Weights of a small model that predicts escape time at each pixel.
Model: 4.16M parameters, 48-pixel images, encoder arch vit, encoder norm rmsnorm, encoder activation gelu, encoder patch size [8, 8], encoder layers 10, decoder norm batchnorm, decoder widths [32, 64, 128, 128].
Data: trained on views of escape-time and Newton fractals, 72500 training examples, 20.3 epochs.
Rows from block 1 of the decoder of a small model that predicts escape time at each pixel, named by matrix and row number. Each number is 128 + 32 x the weight over its row's rms, rounded and kept within 0 to 255. All counts start at 0.
After each channel's rows are labels from the 100 images, of 14976, where the channel reaches its highest value: "responds to" is what is common among them. Only what is clearly more common there than usual is listed. The data: views of escape-time and Newton fractals. In brackets: how many of the 100.
# conv: 3x3 conv (decoder.mid.1.conv.weight, 128x128x3x3, each kernel summed), inputs 0-127

conv.117 [112 158  59 104 114 136  97 148 152 125 129 103 128 123 117 105 149 147 158 131 118 125 117 137 121 122  95 120 162 140 117 194  74 106 111  99  99 133  95 104 155  91 125  97 134 153 113  80  94 169  93  94 110 128 162 158 174  90 132 134 116 132 142  66  82 121 104 135 130 173 123 118 112 152 180 123 141  99 201  85 122  96 161 157 107 124 121  62  34  37  77 140 141 104 125 192 110 127 129  74 132 112 121 147 146 159  86 107 153  49  95  93 160 136  85 146  99  93 142 105  99  48 120  86 146  92 147 137]
responds to: Newton basins of five roots (47); Newton basins of three roots (31)

conv.81 [162 120  93 119 106 164 144 130 113 143 144 154 111 220 129 153 149 156 106 150 147 163 158 140 150 127 189 163 152 158 113 139  80 141 180 126 167  55 112 133 139 198  83 173  88 160 145 101 175 119 145  99 149  91 121 135 100 152 107 115  62 151 100 127 123  75 163 137 147 126 153 148  80  98 105 119 131 132 211 137 105 101 107 125  88 147 124 128 115  68 110 111 159  96 118 131  82 175 123  96 134  58 143 159 117 101 140 128 157 120 139 173  42 147 157 179 113 131 193 106  60 146 136 173 122 111 135 123]
responds to: tricorn (45)

conv.39 [219  98 153  97 166 184 114  80 143 139 147 147 110  97 139 111 122 130 125 129 128  92  82  99 116 117 126 110 140 121  88  95 119 172 147 150 186 112 150 159 123 159 137 125 117 115 127 117 155 101 180 180  64 132 100 101  52 144 158  96  21 129 128 114 156 148  85 169 180 140 136 115 111 165 118 141 126 145 157 121 107  24  32 129 171 141 136 142  98 100  95  83 188  78 152  81 171 136 120 107  59 113 143 158 131 120 146 120 155 145 152 122 107 129 132 108  90 138 123 126 120 143 118 136 116 112 135 124]
responds to: Julia set (32); cubic Julia set (30)

conv.85 [ 63 160 123 143 113  91 136 124 103 109 118 162 171 103  98 101 123 100 137 127 133  57  45 123 105  95 121  77  77 103 140 101 109 161 149 133  81  88 104  93 149 152 111 130 145  85  81 123 139 127 155 151 102 178 173 161  68  92 142 118  90 126 115 137 158  86 112 170 141  60 151 150 119 159  94  89 128  63 123 132 122 130 135 118  53 119  99 116 102 159 111  71 136 104 127 109 235  98 148 145 137 110 173 128 103 121 127  96 172 124 136  80 141 130 161  50 135 107 156 128 127 150 134 148  78  83  92 132]
responds to: Julia set (33)

conv.113 [129 122  99  37 179 111 138 150 127 122  70 142 104 119 133 107 121  73 119 118 111  95 135 124 120 102 148  69 172 110 109 167 122 129 110  96 165  68  84  73  89 131 142 147 146  98 115  61  79 128 112  70 132 105  92 155 104 198 124 146  91 129 103 103 142 107  99 111 162 157  83 152  76 102 137 131 159 127 203  95 114  76 126 136 135 131 118 119 114  83 125 152 139 134  84 109 114 121  95  97 140  67  99 110 147  30 157  88  88 102  95 170 124 161 161 123  92  95 136 156  74 166 145 137 140  89 114  97]
responds to: Newton basins of five roots (74)

conv.93 [115 106  79 131 130 129 127 106  87 172  99 172  88 132  78 161 159 134 103 192 138 110 124 100 172 122 146 125 133 167 126  84 163 163 107 105 126  53 131 136 178 128 145 123 153 155 109 141 131 135 139 124 152 110 132 149 140 138  81 132  88 155 119 133 166 106 157 122 146 102  72  99 117  96  95 134  78 120 166 153 146  96  25  83 119 177 170  97  93 122  96 200 105 182 127 148 157 140 112  86 176 100 140 154 141 131 107 101 118  91 101  93  73 120 158 117 145  64 129 118 147  79 159 116 187  29 125 134]
responds to: Julia set (28)

conv.10 [115 146 105 185  80 136 119 130 119 150  93 184 110 160 141 174 147 186 104 164 136 110 161 135 161  97 118 126 135 151 162 152 120 177 136 152 167  74 112 130 117 127 148 135 164 148 101 153 161 124 138 124 166 147 160 141  60  87  94 133 128 122 104 160 106 131 180 116 145 149 147 208 140 131 135 149  79 159 107 126 167 188 103 172  32 157 143 129  98 125 118 134 144  95 136 136 148 168 165 118 215 122 163 123 126 152 135 112 123 175 138 126  70 146 188  97 150 109  82  82 146  26 141  93 139 122  84 102]
responds to: tricorn (34); Julia set (28)

conv.62 [189 122 130 115 170  89 185 192 158 132  79 127 102  33 121 117 125 119 185 120  45 124 164  69 116 109 115  98 137 116 102 157  86 189 170 113 114  71 115  60 105 103 132 127 105 170  94  90 130 116 146 124 183 117 123 140 155 153 112 181 110  87 114 109 147  58 106  39 136 156 137 107 165 107 123 158 145 131 142  90 104 101 154 122 145 133 139 169 133 104 136 135 101 109 141 108 117 133 100 144 130  77 212 118 121  75 144 157 128 112 111 149 143 147  92 128 116 129 141 139 122  92 107 125  98 114 195 105]
responds to: tricorn (46); Newton basins of three roots (27)

conv.36 [104  95  87  99  83 163  77 142 155  82 150 148 166 124 159  50  96 110  76  83 150 118 118 121  90 133  99  76  92  97 126 116 119  84 149 107 118  73  78  66 122 110 145  53 142 118 127  74 165  99 148 125 121  89 134 166 120  46 121 127 119 188 145  77 164 142 100 120 107 139 105 131 137 117  89 135 147  79 169 117 118 131 151 131 144  85 110 113  68 113 135 148  77 151  96 130 139 117 110 131 147  88 152 127 122  39 157  61 102 121 101 120 111 115 100  85 132 118 130 149  60 105 131  92 157 169 151 102]
responds to: Newton basins of five roots (52)

conv.21 [153 156 131 100 107 163 159  86 130 170 123 115 170 148 101  77 140 139 171 175 202 171 127 193 147 166 162  88 144 165 143 112 101  94  90  56 126 153 111  77 153 159 111 129 131 149 123  97 164 154 136 172  96 108  91 126 111 132 111 129 137 105 181  99 180 133  73 178 116 141 123 156 131 151 161 104 177 122 135 150  99 130 174 136 179 149 165 150 138  74 114 139 109  91 176 123 111 180 150 129 138 174  79 186 119 103 176 193 179 120 101 132  97 131 134 161 155 172 117 177 117 177  80  90 104  96 114 127]
responds to: tricorn (72)

conv.112 [152  72 127 103 129  54 151 151 160 110  94 118 153  88 121 168 112 114  93 119  46  89 121 124 100 123 148 166  67 127  95 110 136  65 129 117 104 104 117 112  83 136 167 103 180 141 101 127 148 123 124 175 120 118 127  60 151 171 148 156 113 126 133 112 120 100  94  57  89  86 113 204 116 125 109 124 106  29 136 102 144  79 112 147  94 112 118 114 130 193 134 146 135 127 143 174  93 155 139 135 107  56 138 123 120 182 144 105 137 146 111 137 188 150 139  69 148 157 119 119 143 197  96 160  84 137 142 141]
responds to: tricorn (30)

conv.44 [136  98 110 151 144 122 196 140 136 150  65 145 178 151  53  91 125  74 132 142 140 121 103 152 121 128 141 129 184 150  81 139 171  69 110 112 105 160 124 166 122 110 158  85 135 164 140  93  72 173 128  80 164 118  74 120 124 130 127 189 129 147 105 112 152 119 149 133 102 154 139 169  75  92 159  75 108  59  68 189 101 122  81 120  85 139 146 158 137 176 175 144 103 138 189 113 105 116 166 135 133  97 116 112 162 132  90 123 164  98 118 146 113 128  52  72 108 129 111 149  82 179  93 145  85 119 124 131]
responds to: quartic Julia set (54)

conv.91 [151 126 129 155 137 105 109 130 125 161 109 169 166  92  40 134 146 146  88 159 123 139 157 132 135 145 106 119 140 153 123  36 168 203  87  99 144 104  83 118 153 116 122 138 127 158 134 144  90 117 104 118 186 177 125 116 158 128 113 112 170 178 102  97 133 143 105  87 115 160  73 184 109  98 131 113 121 117  80 120 137 167  66 120 104 139 164 109 142 117  56 169 121 141  97 102 176 129 100 120 130 116 177  97 105 131 100 131 137 131 174  85 106 137 172 131 137 119 124 130  64  80  77 147 145  28  96  62]
responds to: tricorn (49)

conv.32 [134 151  68 124 115 149 137 175 124 172 127 149 100 185 132 154 177 101 163 188 169 137 134 145 192 148  92 132 175 185 125 150 110 143 130 137 115  93 152 103 157 133 124 104 149 122 128 120 141 157 136 125 149  93 158  97 115 160 124 166  98 109 158 164 122 126 172 152 156 131 108 145 154 111 135  49 114  73  58 133 143 155   8 106 126 169 163  97  96 106 117 172 120 158 129 190 158 142 168 147 186 121 142 165 141 127  78 103 118 115 140 146  57 151 144 147 177  66 122 108 112  86 168 102 146 111 161 151]
responds to: Julia set (43); cubic Julia set (28)

conv.125 [178  94 100 162 170 106 110 141 162 132 141 180 116 135  87  85 124  20  71 124 135 111 105 117 120 160 126 114 181 126 142 136 118 104 115 116  65  93 105 173 128 142 173 141 129 106 159 144  59 113 104 121 178 100 100 131 156 151 134 182 113 179 110 138 166 125 126 136 100 152 114 151  77  96 145 100 139  68  31 170 128 133 109 118 111 139 147 116 119 125 115 136  29 167 124  85 126 158 143  86 124 105 124 120 154 187 110 103 159 148 101 137 103 182 187 129 109 147 123 134 107 185  70 142 119 118 117 141]
responds to: quartic Julia set (61); cubic Julia set (29)

conv.19 [161 145 134 139 138 131 149 130 126 124 134 153 155 144 140 165 117 128 111 127 133 161 137  88 125 119 151 213 114 119 178 148 128 151 159 155 167 160 152 116 130 155 102 135 133 159 124 163 152 130 156 139 121 181 138 120   0 119 115 113 143 135 122 128 120 106 110 168 131  93 153 144 131 141 121 145 101 115  94 118 117 114  23 101  86 120 117 134 158 140 134 113 177 146 129 164 168 183  98 149 149  95 115 166 121 133 148 105 156 121 145 133  65 120 165  92 126 123 122 112 131 171 115 124  82 125 117 170]
responds to: tricorn (57)

conv.11 [ 97 151 118 107 130 138 105 139 142 129 143  94 152 134 131 130 128  75 112 124 142 138 130 114 107 121  87   0 156 130  65 130 125 165  95  88  89  89 137  34 100  68 176 111 101 102 125 105 128 106 142  84 128  89 135 147 131  98 164  73 109  91 123 100 160 143 135 134 145 155 105  94 135 109 125 124 225 170  89  91 122 149 127 117  94 121 126  98 158  90 114 148  33 121 115 123 121 129 120 112 135 126 112 159 126 130 127 123  98  76 105  74 176 140 128 131  86 107 112  94  97 101 126 214  80 132 140 159]
responds to: sine Julia set (37); exponential Julia set (32)

conv.49 [153  96  97 168  98 133 124 101 114  67 146  53 131 131 110  96  80  79 126  57 140 124 123 109  92 116  98 112 113  65  97 124  81  62  90  98  67 123 120 157 111 114  85  96 124 122 122 109  90 116 102 126 112  91 107 139 162 130 128 159  75 121 142  89  80 107 119 105 101 106  98 115  74 112 111 103 101  96 140 123  97 121 128 148 118  87  71 135  94 128  99 142  95 100 136 129  84  21 118 101 143 135 108  40 125  95 113 106 136 150 110 129 145 126  46 144  83 117 137 130  98 138 157  81  95  90 113  70]
responds to: sine Julia set (43); quartic Julia set (37)

conv.24 [163  99  95  87 124 144 123 111 120 146 101 112 127 145 107 120 132 134 148 146 159 124 212 133 141 148 175 128 141 163 155 136 114 132 108 117 139 178 195 148  63 131 132 162 161  83 207  91 113 136 128 151 149 148 139 101  64 130  96  75  95 167 125 142 165 152  68 159 132 122  66 218 116 136 122 102 141 142 128 151 106  55  54  80 163 152 138 144 169 106 113 121 129 124  94 120  26 127 141 142  93 102  89 148 120 109 111 110 137 111 126  52 106  87 152 147 133  81 111 132  97  92  91 112 117 105 114 113]
responds to: Julia set (27)

conv.96 [125 165 147 141 119  75 143 152 161 129 173  95 172 123 153  95 140 109 193 138 155 120 134 142 121 157  82  91 123 127  89 132  41  87 164  95  53  95 158  97 174 138 164 148 137 169 142 172 120 132 141 154 100 135 139 115 129 104 205  98  96  96 184  84 158 135 132 152 138 112 156 123 131  93 142 120 101 129 135  99 109 146 102  98  86 123 121 232  75 120 163 101 131 118 114 153 121 107 132 148 147 149 118 132 122  84 102  68 131 172 137 142 114 123  65  70 106 104 136 122 161 117 120 130  33 194 105 147]
responds to: quartic Julia set (39)

conv.17 [135 161 142  87 128 115 122 103 104 136  15 132 101 120 136 134 127 112 123 133 135 149 136 135 125  52 159 149 145 125  65  65  84  86 140  70 183 144 122 103 118 132 129 139 152 146 113 160 120 142 114 141 110 110 130  53 203 104 127 188  70 119 121 109 137 128 111 136 111 110 142  95 102 122 115 130 131 135 201 174 140 112 162 104 166 127 128 159 101 147 143  94 106 132 149 144 152  66 136 123 128 151 116  58 132 126 113 218  93 109 128 122 116 112 144 176 114 108 118  76 186 145  61  68 186 157 101 128]
responds to: Newton basins of five roots (43); cubic Julia set (36)

conv.68 [111 147 173 118 116 146 100 118 143 141 109  90 155 121  81 127 126 130  83 133 113 134 131  99 115 141  88  78 129 139 100  99 151 151 150 128 110  73  97  52 114  99 175  97  68  72 136 115 130  63 152  87 127 137 123 137 112  91 134  63 114 152 116 136 144 123 135 136 131 120 127  80 135 117 106 174 172 116 137  31 121 137 115  59 109 140 133  82 139  82 103 133   0 108 162 133 133 143 117 137 103 108 107 147 121  69 132 121 151  94 150 106 125 136 131 101 103 121  99  89 129 132 108 132  88  74 145 151]
responds to: sine Julia set (31)